A small image classifier, trained from scratch: 24-pixel images, layers 6.
Rows from block 2 of a small image classifier, named by matrix and row number. Rows with one number belong to one neuron. Each number is 50 + 12 x the weight over its row's rms, rounded and kept within 0 to 99. All counts start at 0.
After each neuron's rows are labels from the 100 images, of 14848, where the neuron reaches its largest size: "top examples" is what is common among them. Only what is clearly more common there than usual is listed. The data: made-up waving flags.
# gate: MLP gate (model.blocks.2.mlp.gate.weight, 768x384), inputs 0-127
# fc1: MLP up (model.blocks.2.mlp.fc1.weight, 768x384), inputs 0-127
# fc2: MLP down (model.blocks.2.mlp.fc2.weight, 384x768, transposed), outputs 0-127

gate.117:52 44 65 52 37 51 62 50 55 57 63 50 46 44 45 44 33 57 62 51 48 50 60 29 58 50 74 39 64 46 30 51 81 42 32 47 53 52 47 36 75 40 54 42 51 52 37 26 56 54 51 30 58 48 53 62 45 62 31 38 53 60 45 70 46 54 58 60 64 26 46 57 59 65 58 38 49 68 43 65 29 49 45 37 34 43 63 52 47 23 52 72 28 43 52 75 54 41 51 61 56 53 65 59 43 51 36 46 46 68 54 58 65 73 70 48 48 64 52 49 55 40 39 42 39 53 12 41
fc1.117:57 53 44 41 48 39 54 55 74 35 51 50 46 69 57 36 37 40 47 37 50 49 32 45 39 33 78 62 46 59 35 49 43 44 61 57 70 55 44 35 40 53 43 59 50 25 60 37 39 57 44 59 55 52 35 71 56 61 47 46 65 32 46 27 72 75 52 42 62 34 56 44 33 65 57 61 48 58 63 72 46 55 32 45 32 52 42 56 44 29 66 50 53 31 43 60 40 45 44 50 25 71 49 53 45 61 58 63 43 56 53 45 65 38 43 46 39 66 29 47 19 58 45 57 22 59 51 40
fc2.117:73 32 55 54 60 37 63 37 48 48 58 34 52 57 46 62 46 49 39 65 65 59 67 77 47 39 49 48 54 63 73 56 45 49 46 26 54 53 26 65 52 39 56 68 36 45 60 49 42 69 62 61 47 37 53 49 29 44 67 36 25 43 65 48 37 37 59 66 40 59 25 48 66 73 46 66 58 55 46 54 89 61 25 66 66 49 55 41 49 67 51 68 46 42 57 51 31 32 48 45 79 50 49 44 44 43 80 66 41 61 32 34 56 50 45 67 46 53 50 38 38 56 37 43 64 53 48 66
top examples: ring; rhombus

gate.710:55 46 43 56 47 26 51 50 61 34 63 48 45 60 59 56 47 59 60 56 49 57 72 33 83 78 35 55 49 53 61 44 55 50 46 33 56 49 54 42 46 46 36 46 51 33 39 62 46 38 44 50 56 43 54 32 45 57 52 47 42 57 55 54 56 62 43 78 39 47 83 49 44 62 52 55 34 54 36 25 49 43 40 51 46 44 52 64 53 39 64 31 54 62 73 69 75 51 58 63 69 67 34 54 51 26 34 51 40 79 32 30 56 53 49 48 42 56 35 54 51 34 56 48 45 56 41 25
fc1.710:48 29 35 60 49 43 65 53 46 10 43 40 51 53 46 37 45 70 47 51 72 54 35 71 47 54 54 48 65 52 56 50 35 57 55 52 31 59 28 57 45 48 66 42 65 49 58 53 48 29 54 51 42 50 56 47 41 60 53 43 44 36 45 51 51 38 50 39 71 68 25 35 38 49 60 39 47 54 67 70 79 30 48 76 44 42 33 49 74 56 61 39 80 53 40 24 39 53 37 52 44 48 48 58 47 60 63 39 52 27 57 39 73 34 40 50 61 63 45 60 46 49 85 48 35 63 53 58
fc2.710:63 68 54 60 47 36 68 49 49 59 56 63 69 45 60 40 42 34 40 42 62 61 39 43 51 50 49 41 38 59 39 58 29 52 43 51 76 60 30 52 50 12 51 45 21 32 48 58 26 20 36 57 54 41 34 31 43 47 51 48 38 32 42 40 60 44 60 47 31 54 55 35 47 46 40 36 58 50 46 64 62 66 49 45 63 38 34 47 55 48 55 47 48 57 36 54 58 42 59 50 49 61 25 59 25 40 52 63 61 54 35 48 57 37 42 59 34 48 24 38 37 51 46 53 48 50 54 31
top examples: emblem: no emblem; corner square

gate.168:36 36 61 51 58 32 40 81 45 37 40 63 38 37 51 32 42 32 50 35 53 37 50 45 68 59 53 44 65 60 48 42 57 51 31 73 66 48 66 39 73 71 49 39 56 43 79 43 49 60 62 54 38 74 50 46 52 44 42 68 47 59 55 67 39 45 38 40 35 56 56 58 50 35 58 37 53 56 58 63 58 58 62 79 51 43 37 41 54 51 56 25 43 50 70 50 49 45 54 44 49 57 46 57 27 73 72 55 54 59 44 48 51 52 51 58 45 57 61 59 32 72 57 48 47 29 65 54
fc1.168:60 51 40 61 33 48 38 44 57 56 66 74 52 64 64 52 59 45 61 41 48 53 65 46 58 45 32 65 85 60 12 56 46 67 38 59 31 49 47 45 67 49 69 50 50 46 52 32 33 51 31 55 67 51 41 38 44 52 57 44 41 72 66 58 61 57 57 53 45 50 57 46 56 50 63 56 66 26 45 48 72 45 71 44 62 56 62 33 44 53 39 24 32 61 37 50 27 41 60 72 72 50 50 38 27 50 32 41 65 34 57 33 65 41 63 49 43 63 24 67 52 60 61 61 37 52 62 56
fc2.168:62 86 52 45 54 45 54 34 47 62 40 55 44 53 42 62 56 51 52 48 30 32 50 65 26 55 50 50 59 52 68 43 31 52 34 54 57 59 47 55 46 47 29 55 46 45 41 53 46 56 48 65 49 52 60 56 47 50 37 60 68 56 31 27 47 33 37 52 50 42 69 54 59 55 85 47 51 60 74 70 60 56 29 38 61 51 50 58 34 50 46 68 55 61 26 55 40 48 66 55 68 34 54 33 51 73 64 58 48 26 40 35 44 46 47 55 42 46 62 42 37 55 59 54 62 26 38 60
top examples: emblem: no emblem; white; pink

gate.692:50 56 32 59 68 49 49 56 50 40 48 69 55 18 62 59 51 40 67 42 72 43 51 40 54 63 45 29 29 70 56 49 67 53 38 29 62 44 30 38 48 83 47 45 56 68 47 35 30 49 50 40 43 31 35 36 54 56 40 46 46 57 57 44 35 42 58 36 51 59 67 45 46 67 56 53 35 45 48 58 43 69 39 54 56 36 52 48 53 25 73 50 88 43 32 48 54 37 44 49 55 41 70 64 57 24 48 41 53 51 68 43 35 51 47 55 53 49 56 39 55 35 57 53 66 51 41 50
fc1.692:63 50 48 51 20 35 64 26 50 35 40 76 46 70 40 69 47 49 64 39 46 55 62 56 37 71 56 40 47 55 55 48 50 48 40 67 19 61 29 51 38 72 51 77 52 44 43 53 47 51 46 55 55 55 24 50 53 47 36 39 47 32 51 54 43 50 33 25 58 43 48 35 68 81 68 52 59 35 39 50 47 61 43 59 62 46 53 62 58 57 45 62 58 55 49 50 56 58 31 63 72 52 60 64 52 42 42 24 51 66 40 25 56 44 60 54 51 46 44 35 44 54 48 57 55 51 56 50
fc2.692:41 39 46 63 15 55 47 21 47 56 46 79 47 51 54 54 61 36 57 47 61 38 60 54 47 53 61 32 55 36 60 56 38 29 41 50 29 58 34 55 64 46 59 56 35 50 57 53 46 33 55 47 51 42 41 55 55 86 44 49 45 42 40 22 56 30 43 61 52 64 61 31 50 47 43 43 65 57 61 49 41 44 41 27 43 34 69 39 45 40 57 51 49 53 52 40 36 56 46 69 64 60 51 54 48 38 37 41 31 44 39 32 43 52 54 55 62 63 52 54 72 68 59 45 49 67 55 50
top examples: three vertical bands; ring

gate.291:72 54 35 36 45 89 48 69 56 43 37 48 55 43 39 73 57 42 38 62 65 60 56 54 54 43 55 55 51 30 32 41 59 39 60 55 54 52 26 75 40 46 67 45 45 53 66 54 46 45 31 39 23 55 28 56 39 83 48 30 58 58 38 52 44 38 78 63 77 31 59 55 39 51 33 43 32 57 46 61 78 44 71 49 61 33 62 49 39 69 46 51 65 35 46 55 38 45 60 39 54 63 42 66 69 37 64 43 49 58 43 30 47 78 50 46 49 59 48 33 46 56 44 44 54 52 28 32
fc1.291:53 26 61 60 56 58 42 66 50 58 50 54 40 47 49 46 57 54 47 47 38 49 53 42 44 67 60 56 45 38 27 53 45 62 49 53 57 47 43 44 37 54 65 42 48 77 48 44 53 60 78 40 52 56 37 60 44 72 41 39 55 71 61 57 58 48 54 63 49 47 54 41 67 60 44 49 39 46 67 44 48 54 54 48 33 60 34 52 42 36 72 37 62 47 55 65 41 65 53 55 41 53 40 45 57 56 44 44 48 38 54 64 28 49 56 30 52 47 32 35 27 34 46 46 32 40 31 30
fc2.291:50 51 54 32 53 32 50 47 67 65 27 40 77 56 58 56 37 56 62 33 15 46 50 41 47 45 42 64 53 75 76 28 68 54 56 45 57 57 43 08 54 64 50 51 53 63 52 58 45 40 36 61 57 36 56 58 47 40 47 41 49 62 52 38 50 35 41 44 31 60 60 60 59 62 36 50 69 34 38 33 68 38 50 35 62 56 65 47 16 55 34 62 55 53 65 33 59 38 58 55 53 73 64 58 73 51 46 35 53 39 59 50 76 56 53 70 45 52 43 63 49 55 59 26 41 56 57 55
top examples: ring; red; green

gate.244:34 43 67 44 68 49 49 62 42 83 47 44 56 56 65 54 45 36 44 58 45 44 42 52 34 54 53 56 49 67 62 70 37 37 55 43 37 21 49 45 63 77 40 42 34 53 42 27 73 48 40 56 66 35 76 53 49 59 52 42 83 47 64 62 61 55 57 50 60 62 38 46 55 38 32 56 52 43 40 46 45 44 59 67 56 56 70 46 63 41 68 42 47 20 51 57 63 56 55 50 45 50 67 47 48 37 24 41 56 37 54 57 60 59 32 27 42 43 40 38 49 50 58 49 49 71 54 42
fc1.244:51 57 47 34 56 57 54 52 48 56 61 50 62 37 53 50 47 48 40 58 44 44 40 62 44 74 52 64 29 60 47 54 43 40 59 53 66 68 58 20 58 67 64 51 60 28 46 49 48 60 49 69 60 77 65 52 50 59 39 49 58 35 47 49 35 71 35 59 32 59 35 45 26 49 55 59 23 40 66 43 47 32 61 62 21 53 40 21 50 36 66 46 40 31 42 64 31 68 67 45 51 50 53 49 48 58 24 44 52 57 68 50 63 52 49 36 31 50 63 50 57 39 90 43 43 73 47 40
fc2.244:33 31 60 53 39 59 53 32 45 52 57 20 33 59 63 79 47 46 52 49 68 50 51 50 50 29 74 34 45 50 58 57 55 38 41 55 38 44 57 52 42 75 67 47 36 56 59 34 36 52 27 54 48 30 39 47 41 52 44 29 54 36 68 62 54 53 22 40 44 38 38 50 52 37 25 54 64 53 61 55 44 57 49 36 41 55 52 61 72 64 57 61 76 75 23 50 60 47 70 55 66 47 33 16 43 63 52 48 59 39 40 52 53 63 59 39 40 39 42 31 37 45 50 63 42 35 52 44
top examples: blue; corner square; triangle at the hoist

gate.167:41 45 44 51 49 49 55 44 44 71 61 73 57 59 58 40 48 12 49 71 45 56 47 65 64 68 67 43 57 61 55 43 56 45 30 42 34 62 28 31 51 53 61 58 53 41 47 52 51 52 60 53 33 35 43 49 50 44 46 47 47 63 56 54 34 40 43 65 46 46 51 45 45 54 49 35 44 34 74 53 26 36 46 44 71 30 43 30 35 39 59 47 35 71 43 53 55 36 73 43 61 41 60 53 54 58 67 63 55 39 40 35 20 33 68 41 47 51 54 51 24 60 63 33 37 46 55 55
fc1.167:50 58 60 40 66 19 34 51 68 47 55 42 39 62 55 34 47 55 53 37 44 63 58 29 42 33 54 41 56 59 56 47 59 46 35 41 34 34 42 40 66 32 47 42 50 62 59 56 67 44 50 35 78 51 54 49 34 61 62 49 53 53 43 36 71 53 72 45 58 45 37 58 57 56 37 52 34 52 36 51 61 61 51 54 52 74 56 56 52 32 42 51 43 57 53 60 47 50 30 49 40 61 43 46 63 33 60 35 51 34 48 60 47 72 43 58 43 65 47 56 39 47 63 40 51 51 68 29
fc2.167:35 41 39 61 64 57 54 31 31 72 34 76 40 49 40 36 41 71 54 53 38 53 54 53 50 61 52 60 38 60 54 35 54 39 31 59 48 51 40 52 52 58 34 42 60 67 53 62 38 68 39 54 37 57 40 62 75 52 58 57 37 54 48 57 47 51 35 44 52 62 44 46 37 65 27 40 51 50 69 83 42 47 24 61 48 40 53 52 50 64 54 64 48 40 54 44 33 60 59 39 41 42 83 42 42 65 46 52 62 59 63 88 77 39 47 49 62 47 54 51 66 55 59 40 57 46 41 62
top examples: blue; diagonal band; saltire; emblem: circle

gate.326:52 72 45 62 51 39 38 55 58 45 43 56 51 49 56 57 59 44 55 55 61 47 35 55 49 71 43 35 45 53 37 51 19 62 66 33 61 75 38 48 37 52 77 35 36 55 59 43 54 66 56 54 45 56 46 52 33 52 41 17 26 50 74 29 59 52 52 62 59 49 33 42 54 41 62 29 62 52 45 70 51 76 50 73 51 58 33 51 56 47 50 32 58 36 46 58 38 30 68 55 44 53 36 64 39 69 50 59 57 71 40 54 48 50 48 63 54 45 68 49 31 58 54 45 23 49 65 69
fc1.326:46 35 65 62 44 34 41 62 56 40 62 45 46 40 55 73 50 40 45 67 66 46 67 55 30 56 43 45 44 71 66 43 58 34 51 59 47 61 35 55 67 51 45 35 45 50 39 36 22 51 43 54 54 51 70 53 52 43 41 48 44 38 58 49 57 51 69 24 50 56 52 47 52 75 54 64 50 44 37 55 54 66 61 37 47 54 59 46 56 77 60 46 47 56 55 48 38 38 52 41 64 55 39 55 61 52 44 67 62 32 53 47 53 27 60 63 40 43 24 55 54 50 66 46 62 58 70 65
fc2.326:28 61 43 62 50 32 38 43 53 33 60 55 49 38 51 77 40 44 51 49 65 51 49 41 30 64 52 54 61 41 32 45 32 29 33 14 38 26 47 62 39 37 50 48 69 41 48 42 65 46 62 32 39 59 38 52 37 37 46 65 54 72 54 73 46 82 51 39 52 62 62 56 36 43 57 36 57 38 56 52 33 56 47 44 26 38 37 68 53 34 64 51 41 57 61 47 59 48 52 36 75 58 57 36 60 41 72 26 48 64 37 26 52 64 42 61 32 51 76 48 46 47 39 54 69 61 54 40
top examples: emblem: no emblem; three horizontal bands

gate.617:50 63 41 57 48 51 49 38 60 40 55 38 46 59 38 57 50 51 49 58 67 23 44 52 43 57 54 46 65 57 40 51 75 17 35 60 33 35 49 31 52 29 45 71 63 72 41 53 12 64 49 39 53 57 46 50 58 61 45 45 50 70 63 48 48 40 36 55 46 56 25 59 52 50 46 52 60 48 66 41 62 71 47 44 49 49 48 40 43 38 38 51 47 70 59 53 43 53 44 46 39 50 24 73 70 52 50 41 78 56 48 47 26 62 64 24 73 66 41 48 54 57 40 85 51 19 33 49
fc1.617:42 59 56 69 82 47 30 52 60 61 49 57 46 56 45 77 59 52 45 51 30 67 44 72 52 48 53 39 49 32 62 63 52 41 42 55 45 43 50 61 29 41 61 50 58 52 55 45 45 37 48 37 54 76 57 42 22 37 56 62 46 37 49 62 48 47 68 55 26 65 40 71 45 56 42 56 70 56 68 61 58 61 45 47 18 16 33 52 68 48 63 73 68 43 55 53 38 52 51 41 49 46 38 71 58 44 43 44 42 51 46 66 48 63 55 64 36 45 44 50 57 73 30 49 58 43 46 62
fc2.617:67 44 62 61 40 54 40 61 55 36 48 32 51 40 49 64 61 73 52 52 44 51 54 52 52 44 58 58 64 44 38 57 22 56 48 54 50 76 55 34 52 42 30 62 47 58 57 53 52 54 59 54 45 38 63 76 65 50 22 62 59 58 61 62 29 51 40 34 51 37 51 35 30 43 44 50 63 57 47 57 41 64 57 47 53 56 45 27 73 46 44 50 42 80 60 69 57 47 38 60 56 63 43 54 41 34 34 52 65 74 50 47 51 44 46 50 54 51 55 33 66 61 49 51 57 49 68 44
top examples: blue; circle

gate.322:53 68 52 59 42 64 50 47 61 26 39 32 36 49 51 57 48 32 15 47 48 55 36 56 53 48 43 49 50 54 42 51 76 35 55 55 73 41 56 45 48 33 53 74 59 64 72 37 72 48 43 30 54 33 46 51 38 43 51 53 53 47 61 66 51 56 51 51 59 49 39 38 63 56 61 39 56 53 40 35 52 69 73 45 51 56 44 37 34 58 40 72 56 48 45 39 47 42 51 58 30 76 47 56 18 37 85 49 55 58 39 49 39 29 53 56 34 67 62 36 40 50 47 45 68 46 56 70
fc1.322:11 54 64 55 52 38 76 50 46 75 57 62 51 38 59 24 44 42 60 50 47 46 55 55 63 54 55 61 58 51 72 45 56 36 39 19 34 71 71 32 61 32 37 46 59 37 48 57 53 38 49 54 36 42 29 55 65 59 74 60 43 53 58 37 58 50 71 44 54 58 40 47 57 43 47 61 57 59 86 65 46 59 36 54 49 56 35 62 65 43 56 53 26 48 44 43 62 45 48 44 40 43 73 35 58 58 43 63 35 63 42 68 57 49 35 49 57 48 67 34 65 50 67 30 34 31 56 50
fc2.322:78 53 53 54 47 68 34 61 34 35 67 55 43 46 56 27 55 30 53 50 59 52 43 37 55 69 79 55 44 37 42 70 57 48 63 55 90 33 43 52 46 39 52 46 53 37 37 42 53 56 51 47 46 47 70 39 72 22 48 57 52 53 55 43 42 45 40 50 50 80 37 43 43 43 32 50 55 53 44 60 44 51 56 58 72 53 47 51 39 41 58 41 56 41 65 65 39 48 63 56 36 54 64 89 41 32 34 45 60 64 38 62 60 53 66 59 61 50 71 56 52 67 42 60 55 49 61 46
top examples: blue; rhombus; crescent

gate.52:48 42 38 50 59 47 42 58 50 58 51 52 58 51 43 56 46 18 60 44 40 40 52 74 48 57 55 42 51 40 49 65 82 63 53 47 74 32 48 73 43 43 64 65 57 70 51 59 52 51 69 48 32 26 64 52 55 50 36 38 51 31 77 40 60 54 50 56 55 52 58 42 30 51 51 64 55 51 51 59 39 52 31 28 53 40 34 54 42 62 36 50 41 34 56 41 65 37 54 44 41 70 47 68 42 47 49 32 62 39 39 55 53 46 52 42 59 51 59 33 52 43 75 48 49 60 19 74
fc1.52:76 65 60 62 61 42 49 62 40 45 35 48 07 75 41 60 45 60 60 57 39 51 47 63 22 45 30 48 57 45 50 55 59 37 44 51 45 50 49 44 61 90 46 57 47 24 31 72 33 37 34 55 45 52 43 43 48 52 66 58 41 37 46 46 66 54 51 45 50 25 68 62 66 59 52 44 58 37 57 52 55 42 65 41 43 66 73 65 63 38 60 72 50 42 22 47 45 32 57 57 54 40 42 32 52 58 34 46 27 47 65 41 79 53 46 53 58 52 52 71 47 31 29 54 36 43 51 49
fc2.52:49 54 39 62 51 27 35 44 58 70 45 56 36 56 50 56 44 24 45 49 43 44 54 43 32 57 70 50 59 38 63 58 17 54 37 57 59 63 48 56 43 32 49 43 55 55 59 36 34 53 48 52 32 75 43 66 44 60 44 47 44 50 52 65 53 73 62 64 49 46 57 60 26 65 39 54 48 35 40 48 33 52 34 29 42 48 54 56 40 54 64 56 69 30 59 33 38 41 52 66 40 49 63 52 38 72 38 48 51 24 47 45 36 61 61 59 70 54 53 55 35 30 60 55 59 53 52 58
top examples: emblem: no emblem; diagonal band; saltire

gate.119:51 88 41 59 47 45 46 59 55 39 43 47 58 37 56 28 50 34 36 52 43 52 43 48 72 35 53 44 59 46 55 72 67 57 48 40 68 34 28 46 64 43 33 71 31 60 53 47 48 42 78 41 45 58 33 33 56 55 32 24 27 44 57 66 49 58 46 49 42 66 42 54 45 54 50 59 73 51 63 45 28 39 37 48 61 65 28 44 46 51 47 52 25 37 45 49 47 48 42 52 56 50 51 51 36 44 39 25 43 56 42 31 58 32 53 51 62 57 29 40 57 62 40 51 36 58 55 38
fc1.119:49 52 55 51 57 68 60 49 39 56 70 66 25 49 46 60 57 66 26 45 51 56 40 36 46 52 40 57 65 55 59 51 72 44 44 49 45 55 53 66 84 38 54 40 55 40 49 61 54 66 55 76 59 43 35 66 57 72 48 30 46 39 57 61 58 53 52 50 72 53 56 53 36 45 46 51 48 39 70 31 37 62 49 50 49 59 70 39 58 60 60 65 41 49 41 49 40 65 60 33 59 37 37 32 47 56 59 61 53 38 36 57 25 28 45 36 39 45 40 63 27 62 53 52 43 67 55 52
fc2.119:40 20 70 43 55 55 65 41 39 50 55 43 55 31 42 31 44 52 53 35 53 32 43 40 52 68 61 42 62 69 49 44 41 36 61 25 45 67 34 30 55 49 44 38 37 60 44 43 43 35 42 56 60 56 25 40 27 43 43 33 48 59 82 67 69 59 58 33 46 53 51 62 39 55 55 35 45 50 31 48 46 38 58 43 57 47 46 69 21 37 58 60 34 58 53 49 39 49 51 50 30 47 37 52 59 42 33 72 69 45 51 52 73 37 70 49 33 36 66 35 37 58 50 25 36 46 57 55
top examples: emblem: no emblem; diagonal band

gate.387:63 37 60 46 33 61 67 68 39 53 64 49 67 50 31 46 63 58 28 45 64 39 53 42 68 47 45 54 49 42 50 52 42 64 47 42 95 43 54 59 45 63 51 27 51 41 51 22 59 59 39 42 47 68 40 67 35 66 45 51 38 30 47 53 53 59 47 72 46 50 48 63 67 68 54 56 61 52 29 36 57 42 57 55 64 43 54 51 61 49 64 40 56 58 31 45 58 40 55 53 74 59 62 50 27 42 66 45 63 57 45 52 53 58 47 35 44 50 57 49 31 36 46 54 46 43 46 56
fc1.387:73 50 73 45 37 58 46 57 34 73 67 31 28 60 56 60 52 51 39 55 54 77 52 46 15 46 44 69 59 38 56 56 24 24 63 51 50 56 62 57 58 39 61 52 71 73 57 52 58 45 41 28 48 38 52 58 37 46 42 45 58 66 53 47 51 52 62 46 19 37 56 66 50 51 44 36 55 64 38 60 69 46 73 34 52 51 33 57 46 64 59 46 51 64 50 47 43 56 34 44 35 58 51 64 38 30 50 39 56 44 46 67 63 26 69 47 72 42 53 55 35 45 54 52 50 66 41 70
fc2.387:24 78 53 61 39 54 45 42 53 43 42 72 55 45 70 71 47 26 45 63 52 49 53 55 51 45 51 58 57 55 40 45 75 39 32 53 50 43 54 57 42 55 52 63 33 48 51 47 47 57 32 42 45 54 49 71 21 41 51 48 47 40 26 64 49 59 42 36 61 69 40 64 37 35 50 42 40 48 24 51 63 47 55 38 61 36 75 43 61 34 47 46 75 40 69 46 43 55 39 49 41 29 64 44 55 25 39 40 51 42 67 67 35 48 47 38 33 53 48 47 45 36 60 65 37 68 50 42
top examples: emblem: no emblem; quarters

gate.30:50 44 39 62 51 50 52 32 41 61 54 52 56 46 77 45 46 23 50 46 72 48 40 49 64 33 62 42 57 47 39 49 52 50 56 47 56 35 53 60 55 58 28 34 51 58 52 60 35 61 38 56 37 67 62 63 51 37 48 43 53 53 46 41 70 46 74 39 48 41 41 37 35 32 33 56 58 63 51 67 48 49 61 69 35 49 64 38 46 65 52 40 52 68 50 45 52 61 53 42 30 55 66 57 53 56 34 53 73 58 39 51 35 64 36 62 49 32 78 63 39 45 73 47 60 41 46 30
fc1.30:64 46 37 62 38 54 63 49 62 71 51 54 57 58 58 51 53 67 26 44 66 33 49 56 36 48 50 26 38 43 57 72 54 56 57 36 47 50 43 49 51 61 77 55 28 58 36 35 46 38 51 49 51 56 74 62 48 61 39 53 47 53 33 63 52 71 45 26 50 56 34 49 43 49 36 66 55 61 40 36 44 64 59 53 70 73 56 57 74 46 53 57 44 58 56 52 45 33 63 44 54 44 61 72 54 49 57 31 46 59 66 49 41 69 69 50 64 44 59 63 41 67 63 60 65 63 51 58
fc2.30:59 53 33 51 63 69 46 42 65 58 70 40 53 53 62 54 32 57 69 71 42 39 66 53 66 61 65 57 80 55 64 40 46 43 53 36 45 41 52 48 26 42 35 43 49 53 63 50 35 63 57 49 68 50 56 28 50 48 46 50 45 40 37 71 45 49 53 45 39 60 45 42 52 39 61 56 44 72 55 34 52 40 67 28 61 51 63 40 72 63 28 48 40 50 75 63 48 51 51 66 53 66 39 57 70 44 44 70 52 69 35 58 55 49 39 54 70 57 56 47 57 45 29 66 65 27 64 59
top examples: blue; crescent

gate.115:54 33 63 51 51 46 44 47 66 60 24 32 49 60 56 42 58 60 51 47 26 51 76 39 32 68 44 46 49 46 70 52 60 55 45 46 62 47 63 34 57 51 52 59 40 49 57 43 47 58 37 47 66 56 47 38 53 55 54 55 22 38 44 36 58 55 36 49 30 58 34 40 50 37 76 57 19 35 34 58 44 48 55 57 48 39 37 36 53 49 63 44 63 52 52 45 51 44 21 60 72 54 49 71 41 40 38 45 52 47 62 43 56 58 40 57 55 40 29 44 43 56 48 43 77 59 55 60
fc1.115:56 60 55 53 49 42 62 41 42 29 56 47 49 31 61 62 65 55 38 44 50 49 37 45 54 68 66 34 65 37 76 36 28 33 74 54 38 68 55 69 44 43 46 53 50 28 63 55 40 52 45 45 52 49 33 28 40 36 75 42 28 51 40 43 48 63 54 43 52 58 54 51 46 42 54 42 68 52 57 35 65 47 34 56 36 38 49 59 35 60 25 71 52 45 26 23 58 61 43 45 76 66 60 43 38 71 39 45 39 46 42 67 57 47 70 60 47 60 41 54 49 64 67 29 36 50 53 68
fc2.115:40 73 71 66 67 48 66 40 37 51 50 61 55 45 48 35 69 34 66 53 41 47 57 64 35 57 40 40 44 51 69 50 55 60 47 53 61 52 51 50 34 44 58 42 43 50 47 51 64 44 58 54 62 62 70 23 51 55 84 59 34 58 57 33 53 22 46 52 55 44 29 82 67 56 48 56 46 34 36 60 38 61 47 39 46 39 48 38 52 39 41 33 49 50 48 58 36 37 28 61 71 42 34 59 42 62 59 63 45 45 29 63 37 38 58 57 49 64 59 47 43 40 59 42 38 35 51 47
top examples: emblem: no emblem

gate.110:70 37 74 60 54 53 61 60 48 60 62 50 30 60 43 47 58 45 39 41 46 28 44 41 50 39 63 39 57 50 21 52 30 51 49 50 49 54 60 49 58 63 72 38 33 68 33 61 30 43 61 51 75 49 39 68 45 44 44 55 29 43 61 56 67 54 61 62 45 66 31 45 54 49 47 49 40 46 45 42 37 45 57 75 42 81 51 61 27 56 44 31 30 57 35 45 48 51 47 42 37 38 55 33 62 58 44 34 75 66 63 74 45 47 43 33 60 49 45 56 77 83 71 61 55 42 56 67
fc1.110:45 29 58 64 36 61 57 49 33 54 56 56 48 50 43 52 48 85 48 51 52 35 64 27 75 45 60 59 60 56 56 35 68 49 36 42 43 30 49 40 58 48 54 57 25 46 44 41 57 48 53 50 55 40 29 56 43 72 61 67 45 59 51 58 39 56 55 51 62 36 39 43 39 40 28 29 50 63 73 29 52 67 37 57 54 44 78 41 44 57 41 51 43 29 35 53 44 70 57 67 60 50 61 44 27 58 66 47 54 39 40 56 62 70 44 39 42 27 54 52 57 55 42 70 38 56 53 71
fc2.110:16 51 62 54 43 65 58 56 37 56 73 67 55 52 59 36 43 55 47 62 52 49 35 75 43 39 58 39 51 54 47 63 51 57 48 73 71 51 78 64 48 52 47 58 38 82 18 36 56 45 61 47 53 65 49 54 61 35 53 40 50 55 36 64 55 35 44 58 32 63 51 49 48 48 63 52 64 40 42 53 36 44 48 53 55 50 66 64 80 66 55 45 42 55 32 49 43 63 61 49 71 30 61 56 50 37 73 58 39 62 22 45 45 52 53 67 62 50 53 34 46 56 46 45 48 40 55 43
top examples: ring

gate.660:39 34 54 46 58 58 75 57 37 36 46 48 46 53 43 52 63 58 45 47 35 51 59 32 45 50 34 61 45 50 60 58 81 47 54 64 51 13 55 43 61 49 46 50 37 35 66 60 54 61 43 35 63 47 66 46 59 64 52 69 42 44 56 30 40 57 54 51 68 49 48 38 46 64 42 60 53 69 55 76 45 43 63 35 40 67 90 48 49 40 54 61 50 55 60 71 58 49 40 38 51 53 43 32 55 48 54 43 53 62 35 37 55 50 48 51 38 33 26 58 63 50 30 44 43 51 56 42
fc1.660:46 36 33 52 50 67 51 67 60 52 42 46 58 46 32 59 52 56 64 68 49 29 56 46 55 36 43 75 40 42 42 49 49 37 49 38 66 33 42 59 41 66 43 49 53 52 47 59 55 54 49 49 47 60 47 37 56 32 41 50 67 33 37 52 63 51 49 66 49 64 46 52 51 38 48 40 57 44 49 41 40 59 62 45 67 62 59 51 46 53 56 43 26 37 54 58 39 57 62 49 36 63 39 49 54 43 39 48 64 72 56 38 54 64 26 52 51 33 49 62 71 16 51 69 48 46 38 55
fc2.660:55 27 54 58 41 53 50 61 39 41 58 45 32 65 44 59 60 55 53 45 61 68 42 28 33 41 37 46 57 44 42 61 37 71 61 58 28 63 47 75 61 36 58 45 50 54 40 39 72 40 71 51 49 48 28 33 48 68 37 49 63 63 88 48 50 38 33 62 73 40 38 45 60 46 58 46 44 59 56 58 43 68 37 52 27 68 42 44 53 50 71 81 51 68 54 56 57 66 40 50 73 21 19 26 64 66 63 68 37 44 45 59 51 52 39 41 52 56 56 57 53 42 59 44 66 38 61 42
top examples: three vertical bands; emblem: no emblem